A small segmentation model, trained from scratch: 4.53M parameters.
Rows from block 2 of the encoder, named by matrix and row number. Rows with one number belong to one channel. Each number is 500 + 40 x the weight over its row's rms, rounded and kept within 0 to 999. All counts start at 0. Numbers have three digits each. After the name is the row's rms in percent of the matrix's.
# p10: first pointwise conv (encoder.blocks.2.p1.0.weight, 80x80x1x1), inputs 0-39
# p20: second pointwise conv (encoder.blocks.2.p2.0.weight, 80x80x1x1, transposed), outputs 0-39
p10.0 162:498501499517501494500589775514500518443369513549501500508501511501499508500503521505493505496502503498500502502498479510
p10.1 076:499482498510490485506495484518497498496479491503596525497502431514497531502535585500447478548517485496497575495470500390
p10.2 077:564504492522499501490497504478578502483484496500503491559444452500500591510506501498529522497467480496491495501496500484
p10.3 088:446499503504501514443494500499481512500476505502469522554482522497507565501494463499432524498502503499471474498500501500
p10.4 094:511515500497519490405505513488500521510494502507521486502500621500497486503499496493508495491497500503515500504409470454
p10.5 066:495709530504401501485495490483488509411477464492492499503502433519515525543534587497565509504517520489501463506498491500
p10.6 065:515540495483435575519424487509490490486652424509506521487489511496453509583485479502506499502491513411496517495579526484
p10.7 088:500520498500503500497412509506476517501617489492499514501501502514490502493503485373501459522537468496492477520565499498
p10.8 077:499499490546496396504501505505457537498481498514478446501505541484482501471486495503564492637507497506520506478499500500
p10.9 209:476503476500500500496543500498496500504499499501510499499501505501500500497502498499504558500500500500490477502500498444
p10.10 103:541487501504456500513504500532477500519494494500498509495486495488498445431504477498499498501501491497602535488497560508
p10.11 076:449498576501489500446373503504420505490504504492505539500502465494478490498504496488500499493490518496539286494442493506
p10.12 049:455537500502464594432542503493508519508488498515523536535445456538590525532490499495540497490485543500502526483515432480
p10.13 061:481467501443503494488493502517503487513539455483496602492502553521476539568496355444488495494511435501409504498495557512
p10.14 166:551498492498514498426441499498554499500494500500500497500650510497498497500494529501501496498500542512482639500500511499
p10.15 081:515429507495494492481439552623487505495293516500482499493492509500499493499501504500434498494507498502497499501440519650
p10.16 072:436554497494400500490344517491500497543467518498400464494521501499466501522584490525497503491500543500516401507499561494
p10.17 187:501500498502502505501500740468501501580499500507498515505503493474500501494500500500497505500494502338505499495500528500
p10.18 081:402482511512479439302494487500494557487441503500499569535570497496517500520496504502498480526430557513509427516501481554
p10.19 114:484500485500519494499488504484499533495412495500385510559509536493512501488490486495396498519524484506481491500474500578
p10.20 089:507509525501434565489678496462535440497502498495507538601495487512503501482496501495603496486489497349472480491513500520
p10.21 177:542493495486500498504387499493551506501507499500502497506401498522500488505500514497506542500486503536500475500498503497
p10.22 061:511535506498499501417502497499495496440421494501592555522350502485498513523500518452501498504499470511537568506504523497
p10.23 045:459492498498515479539400495518492502462521538498432536494500487494453488492461448399411490387476507522475499496503495601
p10.24 061:502500509508507513487644499496500507503326516558508505535503514545593498510498490573442524432616509534502481504497507464
p10.25 085:499517530493368457510503500500495501557481542506497500505499499497474469501587500483513519504483499535512500498501500489
p10.26 073:497493505496504503502709511470500487500496472501400501503516501488482544445489538481525470462487633506490438501500497497
p10.27 068:507499426471498414497458512481500533482500492499493523492500501420497454482488455624501506538578466502563528504421500522
p10.28 083:500504492499510499508429498488586498510498490512499508500554503504498503511509565500553498525501544522551600493500526412
p10.29 057:464499490471520417505525500423513487490514501506509531535471509497492520485446525504508497473513528496494508367515517562
p10.30 076:501499503496427478506482503500500491439392497499495494520515509597513457486620496483506497505504501479489468500547503510
p10.31 059:505406554535479508468504503484477489599502497479490498503501425484496499503498500487515500335493497508591564506502492497
p10.32 089:450515511487448378502498496506482554499492461475510498490508511460493501527491515502499499460497498498491482648499498457
p10.33 136:478499498503504502500498793441498529514500502509498500498495449500502497497502530499485519502501496500507504502547539496
p10.34 060:500516542541501502484496491520510519491489499496608496503392351501561504492476435497485504475550506507502508504486465499
p10.35 077:492471506501495504500503501351495482500477513559499495506496432500389481545504519507516496471487620484469453491496507426
p10.36 089:511514495448501532502492518490497500501489502465504589497500555408492500551470521499497492490530438501493504629499511500
p10.37 058:428503363499550498620496499500500504504415481499502500488498503508500472411491491551502477495497513502503509499490497492
p10.38 126:502516501548520555511498501500503533500447463589506505498503499493506503486499495516469498499458443370500499441492491497
p10.39 069:496464506479565375495588509495499517498386346495507524503447522496498492503499522515461477523464489458527442473534502506
p10.40 059:501500464572517368513537507481512618453401490513494503515513501557499501480449428605520505495489500531503511507496473500
p10.41 073:504516497504534602509466499499502514476494499615499556480504507498514532559504507508357499469500457492450448501403491524
p10.42 061:390505455503479496575516498383502548446460518498461491505517492483487505517502509498485501544503500524505491498592516529
p10.43 056:464502433486521473511448504500484484517509576508480555475521501483435544512514495434494525569498521510509467498586524500
p10.44 062:492414500489504510544491499495448471504408504494505512455522497501603520500484460533439526514502495496597500474523503499
p10.45 086:503502509497490505502500498496497413500529501499504532417502503378499520460511500502461502500618524418543502504487511468
p10.46 069:500522493491507500429467504485507503488278501499501505588447532511505609520469500569489500497522479503519450501429486487
p10.47 060:349500498475501500499498452476493473510452503493501510502523527545547506486465561536578485489474509484501573532514511493
p10.48 065:497519495498490504465516523512505494474498508487502487637490490526505557492495486463448428488508486509461498500494463489
p10.49 095:505523501490508530575577565528500516498498516662501495501498515362513535462500501508449497519644502499500503496417503516
p10.50 163:493466499439508477505499497508496432490532470449508510497500490499482544503501504502504507506473501502494501307499499505
p10.51 120:518495519503579504501310498498498501442445500500487500514499560499503573525526514473507501441507513505478408525500491507
p10.52 084:535515495533503502511526507486501540484499498516492554379494486497490501511500438499502497524492523538501502504501466533
p10.53 124:499500453500493500451502500468500494482427500499527501496489508501498536500501507500502482496502481501497488502502584486
p10.54 141:447501499496499481495493502509483502501495498497475503501663501499502499502522502500453362501499500505501591502499499498
p10.55 061:459542499513501435439599501487500524504416539517502487522500587413424500496512496542480494535502497624499478491501478543
p10.56 141:501502497615500569498500510500496491500507496507501571495498498500494498692491499497498500497449377505513499502499478499
p10.57 074:500385529488475514498505504490501371498507505550507492490506395592580500447494521490511514497533510514498472432518508440
p10.58 062:542601497503506453416488388501499493484458486520524500573501491511637521483518513526599491499491498421432465495577492500
p10.59 065:493547496498455594497399498408499459479580499500503540494512499516503503520497460462450505496502482502500331499507500474
p10.60 079:492530500503501500497353496504495510462477465503510577497496492493500495493382458503502491468504510500443463472453497340
p10.61 075:502447510503502644471531497417501503479507485494499490496503312459514501486479585509509472457498497496498481533500532491
p10.62 209:501503499502500499501500503501524501483500501500506501499500501501497502474496495498503804501500499498501481501500501497
p10.63 070:458493543543480504516422505505485446505492495500496501483496507500429500499531483441496484505492522501498211497497497478
p10.64 069:487500511389504503470504512454407481422406535498477538491555501494506505484438506564447503516514514507491495422512507625
p10.65 072:514500501502501544456668498500501494498493485500501435515502479479481537497500517371494502492473495384508539504498504503
p10.66 125:447512499501498485503216506462477499485476499481496500500496544491457498469544480489495507492503555505506496499488501501
p10.67 108:444495504366475491491469474496447479496493521532493502517501505492472496499476461506517497501516512511492492341482495478
p10.68 120:495478501500509538489262521500482532498499504505507493497509500500486512495495496483497492496499502491467513497503498515
p10.69 077:517489499516456597498504495497495503507477490568457456494501600500505496615585500581506440518500448420514502486485495499
p10.70 218:502508501508507505506490498513494483483500495501501503500502500500500499520500491500487500508477501504504495292473504487
p10.71 074:481499485496508501493501647682520505370462490500501491556516496540497500511496509388516478517512504485499515494494506479
p10.72 094:497497493491500532511500500501486491502423489497486496517500499505526496459504428512450503499487499517399508498525528521
p10.73 072:451508495430499457531490488500504482477497399489447504521528493478501602501490512503512499495474500502534470603455443499
p10.74 060:467600471495502497396607520501501518469406486503529543569499497462507534519470522520499459497503499495466500495512498522
p10.75 078:515334590500506474514488497506465505497322464510501500463499462512496468501525503568505498478538499496501499509512497484
p10.76 043:500466480350518509493500470529483496489495508475491509463470491532500449500477520507493484453508487530473438491503519496
p10.77 086:500567525494487564504318489501506542616449499504474437498497502485480497500511445506509508508527470530526466500420535500
p10.78 155:491498501693494500500500504500502475503508503397505500504515501555503500317519494498501501495553485480500503459490501498
p10.79 116:487501503375446495501500496503499422502500513661498502488506498506508500357499502465502508501492641477498501514499500505
p20.0 133:501502503488508707495499599500508508443494500500674507499508519502501500466499500501550513507343502541501501503499477498
p20.1 082:541495502503661565497449530496601481501423490497503503491503487509491518493499535501502503499494478496513507451498499542
p20.2 126:486485498514504503536455500495502551508503498506491500495540500503501498501524500477530512502510499503500501498470500497
p20.3 073:508505499487509500500501504426498488413529451473516496500500500507500516504499511475502495482503519482441485511549504508
p20.4 077:496705500506499501487491496480501497512494502491548467468500502501494501454544486521506479500457514518553503480436498484
p20.5 046:503497500500518502490388506493538500507475474507490498570464496469518513531502501451532506388501500500514504522565498520
p20.6 057:515520500438454501495506519478504500492507513533488500515498523501502492501508527493500657562525529499516484508480525497
p20.7 074:487510586527418496507458507499499505510528482497486503489531518447496479498505503480515512512414499502502498500504505507
p20.8 063:496512520523524508445508459500466484491495500272497497446496500471497500489482548515500613553500532498492503553503476504
p20.9 124:498505496504501536486505495502501504536492489497495494499494706495505764500503502510502504508489513511495504497495503516
p20.10 075:513496510494469499504507452502500472498500510513502489500500501491513500500526514541486500499500501482506475498499379507
p20.11 092:497494500522488503499502497447502493403575529509549587499324500498530501520550509500491499354438500524507488496498521493
p20.12 054:499576504542565506456496505468528474495486493491489410502516546492531494509449515496512507529510553501407498481506483464
p20.13 087:489503543500518499498528521522488500509468500476490500500514494541660660527531437502487496501551449504502501500536508482
p20.14 189:501503497500507507502501466497595481589501465499500509498502493501499501479496499507498497503497500550499507500421488503
p20.15 078:501500506502506495516501507490500495501499505519560500500501498436498497456516510496500498504391502518474491516493492500
p20.16 086:571510501491500612491531505522503450507494486502465416501497505504501492505426500499518510491501499493472451486434495420
p20.17 164:504499497500500504500497502505500511498506497471529500502499521499500502847499498497502501481501507499497499496501500501
p20.18 054:518489488484420499498511500479500479504450502503517499494499503488511489519494511461486636441484466477500517500494477474
p20.19 101:416510454500493499482474501518485509483602500501502584503422495492499504497510502512526501499497532501498507495429629506
p20.20 066:497600494495531503495500496491530536497555483505500502492525503501445638496545546504500512548441513513499497489500501501
p20.21 162:502514498500500498500494490502504499482500508501494498497501510502497663496500505498494503502500498502519500500519502500
p20.22 138:468500495498485500522500496487728574502491483501502561486502502431512482499567499499487498500501502504525535494501498509
p20.23 067:490498495624510511491582494411474524498501502498498499505503524486500498499559514504540548506416483558525503502501503480
p20.24 069:423410460522542494502429502492504514506512500605475501500466501463440497496487507488505471496501576501504494472501518557
p20.25 054:502498497503488503484495535502538562501492524500503470514499488504500506495500511520513487530508506494511497501508493466
p20.26 150:505501501487517492499504503497575496499501499500499499500502499532501506502495495499500497498496494564500500499492499501
p20.27 065:484475502536505497513532494503496503495499501513517493465507498489615495500485499494436476505502508499499496499500499525
p20.28 099:471500510471517504494554497501546497496497564497498499506487561444499508503425520518517492498500495560493475500465498485
p20.29 073:550501499500461516500516514505502516487501616421459500489486515497502488498500503500509494507547485546460523500508501451
p20.30 114:500490508505498482499486498525498500505497495495500506498508499453484500496510502498507500491503489513440607500499562497
p20.31 075:512507500503521503535474460479434500501500442505504625415500469501377507639484504481493505487500517495490552512497553424
p20.32 107:510592512497468501486498493495464540502456507404500499436500501499501502501497477563496545506506501500505496503503576448
p20.33 134:501500503504504757488477503500501497496498507488543501497504455498490497275500485501501491521500499498500499500498498501
p20.34 072:495490499497475494504498507429418547428522498500499511505398497499498501500606501479467491519508501481506506502442573496
p20.35 081:498541582500472281492507562631546503499514480499554493504500550499496508503502503500500531500468485508537497489503484492
p20.36 096:501535548575487501482494470495501497499513500499497538501497502514498493535493617521496447522542397500434398603493498385
p20.37 046:499437580515492502492489455404498494486480505486503360508565511474490504472532498430580526455494519450481488498596494548
p20.38 128:499541502477496501517494503500496496500500497357510496493513501502739500511491542513491457504499493501559489534501508496
p20.39 077:501501598505534505502501501502504500498503498498408484428532496502505512702494507503488500485562498495497500504494514513
p20.40 057:498505512479503500499517494494524505480544497495504401505534503498499501400517498451479469558491486521497484587495508491
p20.41 067:500479559614503500499493580507487509495497503504503500499513500466491501465500501483496482351585504509399500525511501495
p20.42 062:505498513490517496496499504506509537497468514491513370479537497429485504506504490468500498515537494593557366501465506501
p20.43 076:503507505401386500489484494422495463501422434520495508498497500459538499496497489497567541515493499502464499499488500500
p20.44 052:511472499500499499491513477456584489505538498481528481539551501486500514318507488561477503499495547443513499521495495510
p20.45 091:504393501412439507519498557498493513501458497509501498500521353497557502507500488513522437495489369502520523501507524479
p20.46 087:499493527505501501501499494499497582496515487502500545506499511349501494481500500494329494497482501529517508494495494534
p20.47 077:501490476512485499507462479497493491523561504498484501495482499503613490539492483503519393414455503524503500534503491509
p20.48 070:493504501521527499499506485433511524500502503519496477502558530545497491484511503503505498511522499519472504507500515511
p20.49 090:471493500472474488505496433503492501511494500404502501526470469499498501510498490479497508517497521501527497587498502413
p20.50 256:528500499517500501413499500502500502517502487505502512485501498500788500522508489499495515491500522501499501461499522412
p20.51 135:500500511495498509499501500480500475509475704502500518500490505497516384501502500508501499481500502515509500500500496504
p20.52 075:482531508531548497501480552462501547480575482542497500502342539492499499500555505500410487496502496498530508495488497475
p20.53 096:504507495500499507503489502509505579558444480497489427502500503522509327496562523505501519509493501456493500535493497497
p20.54 131:501504498505502506499488496511599503524493474501494498500501486491500170500506504488497499499501501500493497498504508500
p20.55 050:501500301538495501469513480452498492506479503459506509488495553507491516523515498541491504492494492476494504495508501540
p20.56 109:497534464503507496479560519497500517486479497498506525570489498500488497500502572504501501470526496502501514280504495460
p20.57 069:473524497478499514541491501480514469505512505484518472504478488495464504515485497491622502544460497500494510563490491505
p20.58 065:537492503497393505507600504503523501499492499492491479515546502482503498485493491475481531494452446503500494497502513514
p20.59 121:555500523498497494497499468416486503501466493547501503531507470494494502501630499493488500507473478501500496493500501514
p20.60 068:504500500544534501480495504499497512500504461497511548499498498500499497521491487491500498501501485501510506506498431511
p20.61 080:457491502495500525503587502508576493479479506541479500506530538488458463387530468496489497453584431515499548538499502579
p20.62 183:498498506498501508503496500501497499501501497505504498504499842500502598498503507498502498503498502494499496497497496497
p20.63 067:565495500501502514511500489497606494497507497498493504507459496513531464504397497496447455488436501501463500513496523536
p20.64 085:475462502496492494503533501500500515504503500504500496471492497505499503498500501485497497494534574476466494498469501505
p20.65 056:505510488469492507505347506456528494498507516532510546539410503490494504512511506504479532508506500563457499442491497449
p20.66 072:507531486486524517504497492502364471500563490510450507478505503511496496454505501508488499510502496450480501503489506476
p20.67 158:507502270490497501507501510505511507497470498541501503536503503508501483497508498503500500510497324507496501467502500504
p20.68 079:502390510509500492521492576578472484501483605501486502505511500545497503506487498565489518480503494540513504491465495485
p20.69 070:493473476523514515551618502499498508563514524500494423503491500489342497502515692501515496501451504445506497506516569499
p20.70 128:502532500472489484501503467499500498494500508428483503357531506498529496500508502514498559496500534499481501514500502495
p20.71 041:495500502506457503496536492466497508503504544516565518509517500501511420492521500502498504456461503509456611478492547506
p20.72 047:501566523452511498457460483515502492487502491486517428543496491495366497504518490507497515481494631485446510507500491369
p20.73 056:493535507547550628444503532498497496501491500450494532501463501504412480495500499541502534466531567502505528539507499502
p20.74 081:470500500499505502498523516353455504499485477489520495490510500407505491504583500499503491503502500489502499497537427487
p20.75 087:568477501548551503508504503533432500501506500507431492562504499554496549500505470607502478505500504494507487542501499504
p20.76 087:501495488505484499500499519490489492492501499556559500500509482500494484479507461472595501627512496499498500488500501495
p20.77 147:450496521496503672515500495489508505464406497503503491494498501504487501500468480500373502498582472489498458547497495500
p20.78 149:462514412500501497235487502502501500528501498498510503441514473502571501485500543500499505497501365491497499554500503510
p20.79 095:499475489512526485423496497500497499498559504562498505519542410520535526470498717499501471494568415500495337536506499500